Weights of a small image diffusion model: 9.37M parameters, num experts 16.
Rows from expert 0 of block 3, named by matrix and row number. Rows with one number belong to one neuron. Each number is 500 + 40 x the weight over its row's rms, rounded and kept within 0 to 999. All counts start at 0. Numbers have three digits each. After the name is the row's rms in percent of the matrix's.
# up: expert up (model.blocks.3.mlp.up, 16x80x320), inputs 256-319
# down: expert down (model.blocks.3.mlp.down, 16x320x80, transposed), outputs 256-319
up.33 112:570505527558510497453474475450549476516479433476490514522474450596515542640494541474528521455508477463417477505554455437473513532542433493454533489438516424495544462451489519544543477488589533
down.33 098:436504486448460491569477524497473510502502498538509473513502501608478476382499499514581505454504488515592492482514512574461502508535449506491467448536520450509545553574505512534523484492416497
up.34 117:493585492518446503547508418478563519563557510469577529589527486380439487503474529505508490495494468505517527545451528496501487551472541517499489498497534501473561447477536515470477513476460484
down.34 101:519588546513579503399515443523418485492516516541578528556468504433588456541512504504487537500521520494524522505464544470481529511454597514560541490518473478498598534509565497451469486515521510
up.35 077:472465516477485500418494540482503551498439470553569498549486488541521512561438484484509461489477453520566520528404543480544453479569449543449448530566477501445495588526467474510532480475552509
down.35 204:495426539520527504538488495540492509510528488482548553461490460518504476466609524551528497465459588513467517568506527516503563581478477445543569519498521437561476474523485497446492523517481510
up.36 104:461582475444498452560521556475531440527530546500509517434478501545424440502501506503494497493446487466538513480456485575498500484575504559551506444520499564456507533489421521471489469542432491
down.36 074:518500518533501531558498456512484446511487462516519568521525513535531524522469525525541449398477463461469494490464494463483570513455489468541454495556548453469471501522551536523501471500467499
up.37 074:505517465484481464459471485486430448445509515513518528519464573503503523537462485516532544463460461564511502453501505497515489463505455531509457499475540507481597454492498518389569555505454545
down.37 233:495539489559487543539527551505518487450427477550462500496454526485514460473461517495498512534491557492478469471543478495501511530497525453521484510580436506500499483486551515496489491479504535
up.38 117:558507479460508484476493523413508502577554457498547566538573472457502471539509521526491487493478481459547519565497538474520463586515453563493514499511491540463532564563526502467549502578441489
down.38 084:584523545523589532475471431444486437523584514483529456529464550457605391517425523483511451476548493459459498506525558526512539484497547507496611506496453461502457469463518481503506540413473544
up.39 105:517494550502565549491471564450536441507458523532497515389525451499494423511518579525522455541469541491456489455506552507552450536586573455475521468487439574504522506552486497485540480515535474
down.39 072:486501526527499522513496469502516459548505503549463525486477440560478502519507433487510464463528466473486488533531480509484486513506472449637503575504501393474506523485445471465488544510478545
up.40 104:476526510470474533499606546497539505507537461547487540539542459439480477530463536534503498572480508542535432501450540429556461581532548562561540463488492484530486535535458468588511484482460533
down.40 077:448533561448429498550455480576486531518403468454506456505479444517495573470503508496527471516507562450492574488493544538466508494537464514498471511480572390496505494480471555468515542555453434
up.41 116:528405472537447440558521439480493498471520451480469490476467470519464565426482487408484513589502444493538505437508526524477470500495500486449476536484521425477423472530524494446459522503506487
down.41 092:452426522436514509436522430508576576490460571512465483496544513514522488561497507568507501611512511526507509437479544428462491523484506506451489577557516460498422462518535510472489498474485450
up.42 107:430497555531519528502503514467470503512504455512367505480501523537540527492473458513492521549498469485530490636537424517470511481415468496509511420511510512479383524524432525474460509540630523
down.42 096:599479494469471490435515524513499538479501524479414505466517474539500452488505490468458506547476507493460492578471479465502502495484475492484467381465499544499450445466486492462506475543409470
up.43 098:497463431486409531496539502469608515473510520488543499440430408546561488576475461596494556492528534527567514500508531523487478511489469527467495477534586456520440505484508515432458510463484513
down.43 093:479447538473535534473534521452441528483508437459507460453524477592500511546482510481497552489475525579448488452457522433577558545500519470485504416489523510510459503516508487465487502519532491
up.44 073:468450492477468512493508540473486397448573584496404537450516526458499403491483456515497540462485467465542548531445533483411450543463467501496512504518507464493456526552561565501469498434522550
down.44 182:519506523511497479468479541433471465583512486516468547446509601443472495481569534454487472507510573482473491491587447546466562443458486480439498483485499459556455509591519432466497576495510556
up.45 087:421551426467478507462413496471525531433540471559529447470467483530540476580516513488561585529505453467475547575565519511525515521529524524477481572494541499580491490507470507479479526439559498
down.45 084:519532497491563539507449441434527434471566504499517586516565461582404580533495554478500504540435520483599534508575467472461529500596555465499518624487516539534572420503485497488464472505484489
up.46 084:511555549542552577480541537488537548575514518477431532463567513489493424442536543549486532602461516434540530473437499523552535576540472476496597502447513451526550507477486494563455458584489479
down.46 068:499506471405450467448473546485490544433597484542495427470529450459495521542500499511440542506547496520522459487496576534474456529524493492489565472554547483450452468531488484500453473656492457
up.47 107:534555586415535417508464512468459502511520531503546515556525482555515503481474485553483524514490527489469497534419454506504435513521472528496392584563473550442546526488486527468521475512500529
down.47 074:528509468531480550540516441459542547515509470471511452489489482511485537501518531489494450502575539467480517515483488490545533448486496546456499479519503533504519551474479492507504547502538479
up.48 080:510518533426493554511521519443489568531521490452477454498529572443541527491492532465515499496388518538479507523502482518464504487503429441483505473457517366525511490493541478471492523475485472
down.48 065:479493509441504487482404497498483512526486547512559460460527456467498530525514519550545532518451365520514503518480509491490538495518532580479472492446453529490525492481486502481502541532520445
up.49 097:526485474464557456549521532512533526525523487533503535472548492452516486555496578450478482579499552455446487517501503504575466445504468490512518515459460486523519529511504515551546432517536400
down.49 059:435503580524524431513500431473497471473498540500480489513510533435543513492466510481580485518451477460518490488412487535486392445491519409559453481499466436519538500532489461526637465510489442
up.50 093:428557535542480482467489466476553548479528457491504469531486447405516477491510581478516565519521436528562494528480554429484456476445501522478539486447540492579537470579545523457545510425502501
down.50 078:556542463535545433553425486454519491447556509523468473443470469407507483556496552470521486460469580478475471534531560542445493527393475497483539398565500473510421529510581542482545522576475498
up.51 116:511445484536504538512553477457501434491513438483467527506515467424537399512506544513513533537490491468607467522520509533486428601522502522528551416559498512511468469527453527493483552547520497
down.51 092:479420534525489528447531508473517540455543570551430513554455531444391497530470513510491480533505566469423498503586477470490515484511508490494462499475474451484456541515472489480568504482484497
up.52 090:496504476493484565497496495522523550465523556539502600497497551540458524504518474496462479526495531474481520514492513561453482510503507496458482450469474570506475434474510507536492421529447466
down.52 072:576519456589502552497477458345560528527554471527468540506549411486522496484554496514480495506513543504521536490523464456517509511501523420556546490432477550449487472513446467498519537531513525
up.53 102:490534509461460468518510553451472527462501510475538479511484488440505558576474592467523491476480492533434480465588489492506509408514509555515503475468507453457516492593429566475485467586530548
down.53 074:531520440478407521568534510445553512456490454486506553533532479446497552552516584467571481487468500472488524510486539485523566496536414598498548530506465534503482523494463568489477568472468541
up.54 097:486479506477467489492592506432571564539565506540409535494480461443514481581434515498545540508453514444509532479532500484517480507497446599497584532451535504507473454435460520514530475468521573
down.54 082:505507483512527504488511502570442521502480478570537503506478490536470455531478465538466536480552427500475453510558482475470420542493519560453523537490570508449524491492515541526414545431484523
up.55 088:486468477405478509501529555406499540489555535545494485485489484512470503545525533486604504500453513560522506547500495538511450533439494536539446503574522450526491482520506467555502490499571508
down.55 072:513493466530520491518498518620504404484438492494496485486517463537504541491538509474485505496493504449506518538514481430552493498461438583492516501507556486481528504453477552488549511516485405
up.56 069:507424525539456493465472499459454518497462487471466492540523479459521482552418473509521482538532443499496475440551471505450493494488546587503453483493576534462527495481472534510517459493462520
down.56 094:490527497454475531437552564468566522565415503484489512503489487524494489513565498464465491409512539470467489500525509456543503414458501529573505541500524529444477493544526551470512549475526590
up.57 106:425569518517514407465512497453502510533455428449503509596463515522497575558493623487503464512425490506533500414471432520461487531552520488468481456544506478498503506570537489487527518505439557
down.57 110:579541498495486554520476508469511432448474579528513466564478496578494444390492545452526499578490508511561530422492516437547485451601531478484474437478503493502514486453484529432530515514449542
up.58 107:516484511498476449495463525488551404484475462516519552545460495545599461522493531497551452499492465488453484426511481596477498588401548487494417541494517440471473481533499475521527501536569465
down.58 113:569455487512502516428428506495460647488503522493522484523520486498384578488499533493547502478494474475591500421501532468453490414338537486518587570542506481498431478487530526557521503522453443
up.59 105:596468504502511467495429479466516482558481512589520491499431482480470547599502570511475495468489487516478504485530497459493523476506440501450536534528517462497563523458575529503476470476526540
down.59 089:395449537520506537508487497526519529476525444469528504510585506466549478422509596488422467462485494535513496508553525517473503495508443500476428520459463465502535449543566456498484485550505570
up.60 086:463504526470583545530542618478494474498571473485504522513529480517471448488497487511464525616462474520465489459506482503545512548547518581514546473446480547472491568571470519594531516498485449
down.60 064:462464510543478504480452540538562427479533455597466543516505462538442449536486472476506558471409487439507472467602377479473592492505486479447484448487488436520547527555578438450513523477538546
up.61 109:458581504425474527437517538505557547467465503487454481512476488498555512507502427537516542455468469534566460597483450474491468491411497492518471389557538496476466460522467531448457503502540558
down.61 105:507581467529513452596517599488420473504488493443485510476449504484510464459490496424533510434512509540485460575484527558580490473394503511507493355518498507503498510491463512525522500471430500
up.62 109:493558498462503482501605536405575569521544546515478563456543399524497522577454527504468520512476557440492525487481496518516396488513436638475514543468552539486526431476454533502531388500518488
down.62 078:482484552476510482506521501668505473442499525499479514515535545470497505513369519476519480507582458465517505495494534523533403462476479604458500495452498494491473525477520450522517423504503429
up.63 104:484562491540480501495559528390577489567473541442457505581569433508511437494442504533507505511408460390449478531501544465543447487496527560447501518469529547493492488516506530459498463536534518
down.63 088:492491467536530490473489575455553487534470491496482536472500499541495495485662455500480487491329517534505550534522446450442501527448468425504498494455487568538446478548500549499508568490519456
up.64 109:455524474518441522461517527482472480539470511520374478534483482449520536365483517526512515518465478433555523552448469541491471481495525496535487566493488473481449621532431516531421495482479530
down.64 095:556550482559570442542478551517559539472492497462468472527529496442463432586485471470471498547514476470446556522460453482469493500503508508541501552516468493511453397433442471513470472501506514
up.65 087:503497471481533456491503481510505564571547468456531519571540481480528418526470513574474521514514483469471532441496539472547443561489511571484522545431441532505473549509468521581539407559492472
down.65 070:481502463429458435460519473449493489524523528472480502525479486467476471492475539486546511510510418505547441473418526530482492482514485469578469507487483518511519489484522572448489513565466502
up.66 110:428555507492480553463480471487514481495499582486541481532474503501487488478520547453426538483501490425531471495491540423546458432481504487479497545484527501512460461574523469482495550462418485
down.66 100:555516440566516401574460443542492510488452424499550504585530516542469530514536510565453510519498515468488498482487523560569502635459500502488535597546501509527498485456560518473581510541558538
up.67 109:576590476498531481521585524468563502486477413454453505490538476547542516482500494479509471576466470483477465510448485519550463646514552498540493587457527455486582482546376475541488536493480450
down.67 086:456542557542499475545531522521460420523571533518418530519433505508451484497514539499583505532532488557500484486503471507530501430497530520510532532560504441531608468536408477504492490498486494
up.68 101:544511511526580521503525539452559543570508437542508552451541418552514500572491512505502468561543555504500468482463590470585534517519498552473576512433528529505476577487489404521615475500508474
down.68 073:521452512563540505510465461611461489513544473547522540562568553500462489504493552467468448533570489492446516496543483496523475484480463516416494504450454516526526503517517407485539440468545492
up.69 105:500559486551483465473528489429504541492529461523557445477543487525481458431525489460501511472473492392494510486532538407490429449557497499516480455530484472533544530559530527528512570498481474
down.69 096:516513464434541531503526488508529410479462561496474571526453511470567469527538509503512478470501509444501500483517517563429493562539530482551557450496501507474546414447528440523532511504525580
up.70 100:597533540462482538502530515482469471530418587444478476467481487483552503441491491475470471471473487511595484526542408491498472468564556461482459497529518470470513442543511555536426523537402554
down.70 113:422606493544492519425508509487526544462568406575536555442539500489502508593520528512491515455501533470477505526480462459454494579604549488490512504468500526484516543492461493533421492540610541
up.71 102:501537475466469465466565484507611476540514510519464548493514464498476495570477489550523571522530511536453506515452549512547519539516537551454547519474544488493556492466465528463512476501498589
down.71 075:450508411416430508517557507480519483443491488439450538521530493551453557462445464528455574512479465577514503478492459496542508497488525446491511498479534547437532481530465492507492489541488496
up.72 110:507509528561498578479466404445554456540497467465567550604524459373473458467490531500551555489490501500572486607558532547488450612571458516503522440485520504499504473468470528456555528505523506
down.72 097:488519438429497432515450422529429571486474510553541442594467502419490502521528581461533461508502488521433497582601505423514497397619467486516564485514507521488464496553473501483587519462489509
up.73 106:580520472522547411428532484456554490509419511461439508484493496504452534531509503452494436509497476449463518465511488472564490577527459490463504477487491440498643458503424495490498530487468507
down.73 097:404449518512468547549577532465463469486582489555464499527470500443581451483500544524474509527510526518556493492489488523617527399507510499491437486541500513502675491526457480501517484472563469
up.74 100:460577489506496483481461491480486516423484531516465478499495490444523480501471547483495585442508474515584481572510494467446480579477488547476491477512581465505480427533490505527431530439528514
down.74 114:537588494497526557509436455483517469518508496444425494468490484404469525488508559522517507411476463555520470598499529514452512386478494477494506456525493479502523578476497544508461502505457515
up.75 111:545551490513404521453509455454530556550522552534462569572502478394543553533497500535458508479485462458458504425511558539452507499516423508422567520417538499477526451487506491476550488469575509
down.75 098:492535554535600471499520496492455484535487439476475439591505497394470423483501474451447485514516517508530509381522577461433463498523478505494494513585474533513502560508469496435529470519489513
up.76 097:565556454508562466490494560478461484513476510410475541473507459551462500467476482485488483575490509513477478536464477514476506451549536512539450493511502523497460582531462484490508474542467562
down.76 074:464520497527472457552431489533464508551479455512464495426439507461516562522496462478515445519484504485509489618486565498394520522467517507482541472520472479478467552534439529516475526498527431
up.77 098:503523495534468462516574511527601558515501528515476537471505487498502465518488577491576532500483443410460518447502481531525488579482510574461598506431435546549530426457495513524514495495540505
down.77 073:473546539510464481468469556512483502509507523557552476539485505403510588516516535515554468492543423472562485513473526531470431463500481523523479521499410483533501515468518370534465501499467455
up.78 105:554497532498522460564555448483523547496479543477506507468528471524477464547497531457505494490487493520477483476563490459511490501472530490473503457507553522488543380504589509505575454502492525
down.78 086:453448471444471522475503468549438454543490485549536489437477491526564532439473517502500513431484452532525443489553540528545488526464443518444514474455490572498520599550574489482504504460501483
up.79 097:484496463533545514504556489461500562509448479439407433525507500487472490453495459449541476477487481499504492543537460487399450413435538484514454448512514504498462441528515485523516472554541527
down.79 088:541493533492439530492473511499487443489550541594439494461497480459575523535512464487537520583534497543565477546493497512476465585476511481490589399521490543513473553508442506558579475520457483